Rows from block 5 of the text decoder, named by matrix and row number. Rows with one number belong to one attention dimension. Each number is 200 + 20 x the weight over the matrix's rms, rounded and kept within 0 to 999. All counts start at 0.
# v: attention value (decoder.blocks.5.attn.v.weight, 320x320), inputs 160-239
# proj: attention output (decoder.blocks.5.attn.proj.weight, 320x320, transposed), outputs 160-239
v.186,186,178,224,198,189,182,223,201,198,200,233,195,210,226,252,171,210,176,187,222,210,202,176,223,212,186,180,207,193,239,220,192,182,182,186,202,181,201,242,193,165,206,190,221,203,204,253,225,189,213,206,211,203,208,169,195,193,186,191,199,195,219,197,185,202,206,203,199,212,212,191,191,172,240,171,219,204,194,199,191
proj.186,201,195,198,163,200,192,202,199,211,206,230,210,206,214,181,150,167,218,197,190,195,206,233,199,204,200,213,214,191,156,196,208,206,218,216,207,210,209,222,197,190,205,190,193,193,206,234,186,196,173,191,184,205,205,207,187,189,205,197,178,167,201,194,191,213,197,216,180,246,179,192,198,213,211,224,191,227,190,260,205
v.187,225,226,198,216,181,206,216,210,209,208,188,190,234,200,184,219,189,223,202,215,184,211,166,211,150,218,173,186,222,196,177,214,196,201,190,200,224,171,241,197,173,201,217,203,161,195,171,212,181,194,233,211,232,199,170,202,190,174,177,205,209,203,234,251,247,206,196,202,216,215,225,195,189,192,214,211,189,198,167,213
proj.187,234,192,181,217,202,208,190,212,219,167,219,196,197,196,187,200,229,220,196,220,181,191,181,205,205,164,172,257,223,199,178,201,196,185,220,149,225,252,187,207,181,193,194,190,199,201,202,188,166,187,196,226,182,200,214,197,219,189,168,200,158,183,190,192,164,177,180,190,181,208,217,245,211,196,226,205,199,216,206,183
v.188,193,177,169,201,183,241,205,212,209,246,180,201,230,187,200,245,161,204,183,175,212,242,183,158,205,144,203,185,191,194,205,222,212,172,188,176,174,200,229,177,235,220,199,191,215,209,204,188,223,199,215,235,191,229,171,160,187,158,207,219,204,184,206,221,213,217,211,174,204,249,186,187,170,225,194,213,173,192,197,217
proj.188,180,180,201,233,170,206,216,180,198,193,204,214,170,190,175,162,224,191,214,206,223,201,195,228,183,238,206,254,186,185,191,190,221,192,203,184,223,197,193,155,205,229,214,206,212,219,196,219,192,199,215,177,195,239,172,206,220,200,222,207,216,190,197,194,210,176,214,152,159,171,199,225,193,214,205,198,179,226,221,175
v.189,206,180,171,230,229,185,202,188,211,220,232,180,199,163,243,226,213,227,182,210,205,214,187,194,225,171,196,166,204,164,201,196,194,180,164,177,187,215,186,216,185,226,213,191,203,217,181,233,206,169,197,210,220,235,207,213,200,222,221,233,238,179,206,208,210,172,233,217,183,241,199,185,227,206,185,213,228,211,198,205
proj.189,143,157,211,138,191,227,190,207,202,202,194,192,233,183,157,160,193,196,202,172,215,206,186,182,211,217,183,220,249,200,240,201,202,199,186,191,207,202,198,187,196,179,194,218,210,228,213,187,197,170,215,176,230,176,197,163,188,197,204,211,193,196,199,185,202,228,170,178,241,151,215,193,181,178,221,227,232,201,234,212
v.190,197,181,229,173,212,208,186,217,187,211,213,210,197,185,191,203,216,212,206,193,242,222,164,238,214,187,213,197,192,200,175,200,195,180,184,220,208,215,221,154,216,214,164,222,184,212,187,212,178,156,221,206,247,228,194,214,201,201,170,208,231,203,224,222,213,187,180,193,204,161,209,198,208,194,214,212,168,204,191,207
proj.190,255,187,206,218,188,191,183,200,218,176,205,192,209,188,191,198,190,243,225,165,195,185,203,176,211,227,243,161,181,164,208,177,228,195,209,201,149,215,211,204,220,210,186,194,199,221,208,192,186,192,203,215,169,162,204,209,179,181,220,217,185,190,198,213,185,181,198,199,185,197,211,199,203,208,185,194,177,179,194,183
v.191,169,229,180,193,202,189,162,187,190,196,152,195,255,174,191,209,213,205,194,185,226,175,200,202,228,159,196,194,222,176,186,190,186,216,184,186,208,168,165,180,201,197,235,190,183,163,171,207,210,180,250,207,231,201,194,196,206,185,209,222,197,182,172,203,182,190,204,214,208,192,204,209,209,214,206,210,236,207,158,223
proj.191,224,220,180,175,165,177,209,230,190,189,231,193,173,186,184,212,158,209,183,227,184,218,183,190,210,188,224,196,181,190,170,214,228,216,200,197,255,201,185,204,199,202,176,198,196,204,225,186,181,208,217,216,192,185,217,183,202,198,181,218,205,194,191,177,204,182,209,166,205,242,188,176,193,223,248,229,203,216,169,213
v.192,183,180,249,201,206,164,192,200,202,176,206,189,190,204,160,191,190,200,217,196,232,218,192,179,226,177,195,170,189,233,199,225,212,182,173,204,175,205,229,207,205,186,193,182,210,162,191,215,229,182,207,158,172,175,220,201,229,234,203,195,202,163,159,196,189,182,212,245,220,187,211,184,196,173,157,220,188,182,226,224
proj.192,242,232,188,160,188,206,197,168,217,238,227,240,225,218,167,213,199,211,177,182,206,208,199,196,210,176,179,185,174,237,190,199,205,178,216,221,184,243,205,170,199,219,195,178,208,220,186,176,208,180,186,228,208,221,196,188,204,195,239,251,201,190,233,214,225,163,171,206,166,179,203,232,202,176,178,203,213,200,172,207
v.193,226,203,243,246,202,223,233,212,214,219,184,192,188,219,171,168,206,217,216,199,195,184,228,212,178,181,203,199,179,231,185,194,173,190,185,189,214,232,239,226,202,210,190,146,196,198,215,176,245,211,240,156,178,192,221,192,167,200,184,196,227,184,207,209,142,219,183,204,173,193,198,192,223,181,171,174,181,190,207,174
proj.193,181,193,218,196,179,198,217,229,172,161,202,211,205,185,227,211,174,211,218,185,195,173,214,196,190,172,214,181,188,171,207,212,209,195,202,218,222,184,181,183,192,185,196,198,207,191,187,209,186,184,198,217,180,189,179,213,204,171,269,194,204,184,195,195,222,185,219,211,215,197,230,213,197,182,215,188,180,187,211,223
v.194,188,214,201,218,181,210,179,182,186,205,199,190,192,162,157,200,197,229,239,178,217,210,215,179,216,177,172,211,192,183,172,222,209,189,218,246,147,186,201,191,184,218,215,184,198,194,183,169,199,218,227,217,172,195,194,188,183,230,170,176,226,215,211,225,230,200,201,228,182,205,213,231,181,198,183,148,191,188,198,154
proj.194,223,206,204,155,200,223,203,228,215,212,237,215,151,214,250,223,233,179,203,160,178,209,201,202,188,210,209,165,189,206,157,195,191,214,199,200,198,208,193,200,213,205,204,196,228,208,196,224,205,193,187,213,200,212,174,188,182,192,159,173,173,186,191,210,195,222,232,216,220,224,215,236,179,200,193,220,187,185,159,221
v.195,220,197,209,234,196,184,219,237,198,202,187,180,175,226,185,180,228,180,242,201,196,200,218,187,224,202,187,203,187,171,198,206,180,222,175,187,239,211,152,201,182,187,150,213,221,190,239,202,234,209,205,150,216,183,185,202,183,190,204,210,213,214,224,191,186,180,206,207,202,191,214,196,182,146,208,184,216,150,160,186
proj.195,200,193,202,191,198,225,184,204,178,241,184,214,175,185,141,222,226,216,221,198,210,205,214,207,210,190,170,222,185,199,223,224,198,203,210,216,162,230,195,192,170,201,209,228,203,173,158,217,221,244,179,206,183,213,200,204,202,210,203,202,210,206,214,203,218,179,229,213,215,243,217,164,184,195,178,164,202,177,194,212
v.196,222,180,203,212,175,193,162,200,220,220,236,215,200,196,186,175,214,212,197,190,200,205,194,217,187,205,189,166,196,186,174,192,172,191,201,190,207,216,195,202,183,219,212,209,159,180,244,181,169,195,208,201,175,244,229,172,181,145,200,200,204,198,170,223,196,188,230,189,207,164,214,210,239,238,225,243,241,200,223,175
proj.196,182,216,196,175,233,215,218,177,190,197,209,195,168,192,171,173,146,201,167,186,204,167,198,241,196,148,207,176,167,188,210,224,181,184,215,204,173,186,208,210,212,224,181,171,193,177,213,188,207,179,199,178,191,185,190,184,206,206,210,187,217,205,198,219,218,189,168,196,205,223,199,190,205,205,193,201,230,168,244,225
v.197,209,217,226,185,245,186,190,192,232,204,246,192,193,152,232,217,192,190,199,192,227,251,177,231,207,224,169,207,183,190,175,231,202,166,189,178,249,206,164,202,201,188,213,205,198,220,225,255,198,193,201,194,203,224,229,192,205,201,184,226,161,202,212,225,196,202,184,187,201,192,212,202,190,206,198,194,207,171,182,175
proj.197,185,186,216,217,176,191,210,186,174,186,207,216,197,195,212,181,180,236,172,218,210,192,205,227,221,144,226,183,203,221,199,218,235,206,191,175,198,167,207,185,198,230,216,220,211,179,225,218,178,197,204,202,186,165,224,200,204,217,208,206,215,209,186,204,217,219,215,211,206,219,188,185,209,200,247,221,200,194,220,200
v.198,180,205,191,202,195,183,183,233,200,220,223,252,214,206,192,221,182,207,175,180,183,175,216,181,215,215,192,211,219,205,194,196,181,195,221,210,181,205,197,198,201,192,197,175,206,177,200,200,243,195,192,215,223,176,207,197,236,178,214,194,199,186,223,204,185,189,219,213,189,165,210,205,213,188,198,193,183,203,179,232
proj.198,215,185,230,188,189,198,185,194,185,215,217,181,223,182,176,197,222,163,188,198,243,230,187,206,194,209,179,179,228,209,180,187,196,198,183,205,189,234,229,206,209,215,193,187,193,205,198,201,193,169,197,178,205,216,191,223,184,211,190,188,197,198,210,189,232,216,180,206,190,222,186,178,178,212,207,155,183,179,187,182
v.199,199,236,185,194,224,230,226,217,189,196,195,186,180,219,221,201,204,183,185,188,228,198,207,221,218,204,185,207,160,217,192,205,198,202,179,223,201,158,191,194,180,198,190,198,199,179,284,230,181,197,215,175,186,214,198,223,188,188,204,200,224,224,198,239,156,196,225,212,212,192,208,207,204,208,226,177,198,156,207,178
proj.199,205,194,190,233,218,203,171,171,207,210,187,207,165,187,163,214,185,177,208,185,197,197,149,230,176,212,200,227,233,188,203,198,179,214,194,186,191,228,204,164,184,186,177,187,203,207,164,209,218,206,195,198,209,167,197,196,195,215,171,198,226,189,182,177,210,196,198,159,211,180,176,204,180,179,209,202,231,221,219,198
v.200,226,192,216,192,173,190,218,192,193,214,197,190,195,207,236,224,137,200,168,225,186,206,204,202,196,200,182,223,213,200,224,199,222,222,192,223,194,148,166,202,194,233,170,189,206,212,234,177,170,211,143,197,173,183,194,208,156,221,200,210,205,191,165,212,177,219,176,212,219,226,215,188,203,228,220,183,199,172,189,188
proj.200,215,189,204,257,205,249,179,168,207,214,196,203,202,183,222,216,184,153,233,188,193,213,222,173,226,207,218,174,165,228,207,192,191,226,180,211,207,189,206,170,232,203,222,196,199,181,209,228,202,180,185,227,169,224,208,191,211,214,184,220,179,218,220,196,218,208,201,202,182,188,187,195,206,217,182,215,206,200,203,183
v.201,211,188,208,261,206,200,191,211,216,212,190,200,200,184,242,177,196,232,187,222,167,236,223,206,179,194,204,176,214,196,207,224,184,176,207,194,214,175,180,209,180,227,179,204,199,181,210,237,185,206,179,166,189,219,188,189,186,176,198,196,179,192,210,179,173,212,176,169,165,235,203,178,183,195,203,193,177,173,232,224
proj.201,193,213,240,177,205,183,240,181,212,210,189,207,213,195,171,219,192,207,198,187,201,220,206,188,190,201,235,207,181,203,208,208,211,221,194,212,169,253,206,213,211,192,214,194,243,170,207,192,204,199,209,191,149,201,223,228,183,180,181,186,186,218,181,223,246,175,209,174,247,175,213,210,189,217,188,181,220,199,192,209
v.202,259,227,197,183,214,197,234,212,226,238,196,179,198,205,230,189,175,198,190,198,197,223,184,213,212,224,213,170,223,207,182,192,172,182,214,177,172,182,221,243,191,211,167,190,237,192,207,226,193,151,211,212,187,189,197,206,221,215,196,207,220,220,236,211,209,201,213,215,206,186,240,212,212,162,186,222,246,244,171,155
proj.202,204,175,248,188,217,182,189,195,214,201,205,217,217,210,166,216,145,190,200,233,184,173,197,200,171,166,172,222,204,212,193,188,189,210,195,197,219,238,189,188,190,182,228,227,215,205,218,232,231,191,234,221,190,196,207,187,189,210,251,218,238,188,167,210,252,195,199,238,183,220,198,169,214,218,190,178,183,202,240,203
v.203,215,185,185,196,208,207,241,186,183,173,183,174,199,203,232,199,191,217,208,210,208,184,197,211,183,174,205,176,181,204,193,161,193,212,207,181,206,202,197,210,189,212,206,199,231,194,201,182,212,171,209,184,214,226,185,229,202,194,210,225,182,220,212,197,206,235,226,214,192,197,243,210,194,229,201,240,192,226,191,170
proj.203,157,203,194,212,197,227,221,198,199,174,227,231,199,203,217,214,190,198,169,192,203,184,170,234,193,210,203,214,196,201,208,209,204,198,216,184,227,211,202,196,201,191,204,180,201,231,202,162,181,193,192,204,194,183,217,190,204,176,222,197,175,168,182,187,210,210,195,204,213,214,203,189,221,208,210,219,215,193,235,216
v.204,186,234,216,222,196,171,202,198,185,213,187,193,157,212,209,218,217,183,209,214,190,219,169,188,199,197,187,220,186,184,232,190,198,187,211,190,198,219,191,184,205,228,196,244,212,175,227,170,183,195,156,235,188,195,193,228,189,180,183,196,164,204,192,205,212,209,225,192,243,182,197,201,195,204,207,205,156,179,209,206
proj.204,228,170,243,204,190,209,211,197,213,243,190,178,223,214,194,199,190,192,225,197,197,220,183,217,187,197,175,157,184,207,212,229,193,228,196,189,169,164,185,233,209,176,199,185,183,225,225,251,216,188,200,173,231,208,208,191,181,191,184,174,167,203,202,164,200,197,183,169,173,184,197,194,194,203,209,217,193,173,174,181
v.205,223,211,183,222,189,182,210,179,233,158,203,180,190,212,222,215,199,208,228,216,199,205,235,205,196,177,234,195,217,190,204,245,193,230,195,207,191,168,195,180,212,228,212,183,204,200,174,211,192,199,208,186,183,198,197,228,207,184,200,192,184,193,207,197,213,203,237,192,181,219,173,170,169,180,254,234,195,182,230,202
proj.205,207,213,217,191,246,217,208,172,154,182,205,206,216,174,188,197,180,175,182,187,215,181,204,201,198,199,205,194,167,170,217,199,205,208,212,214,217,258,223,199,190,216,209,207,198,188,179,219,157,177,172,249,193,175,197,202,188,204,173,209,210,186,233,205,189,213,178,197,195,190,212,199,210,201,184,232,212,200,230,188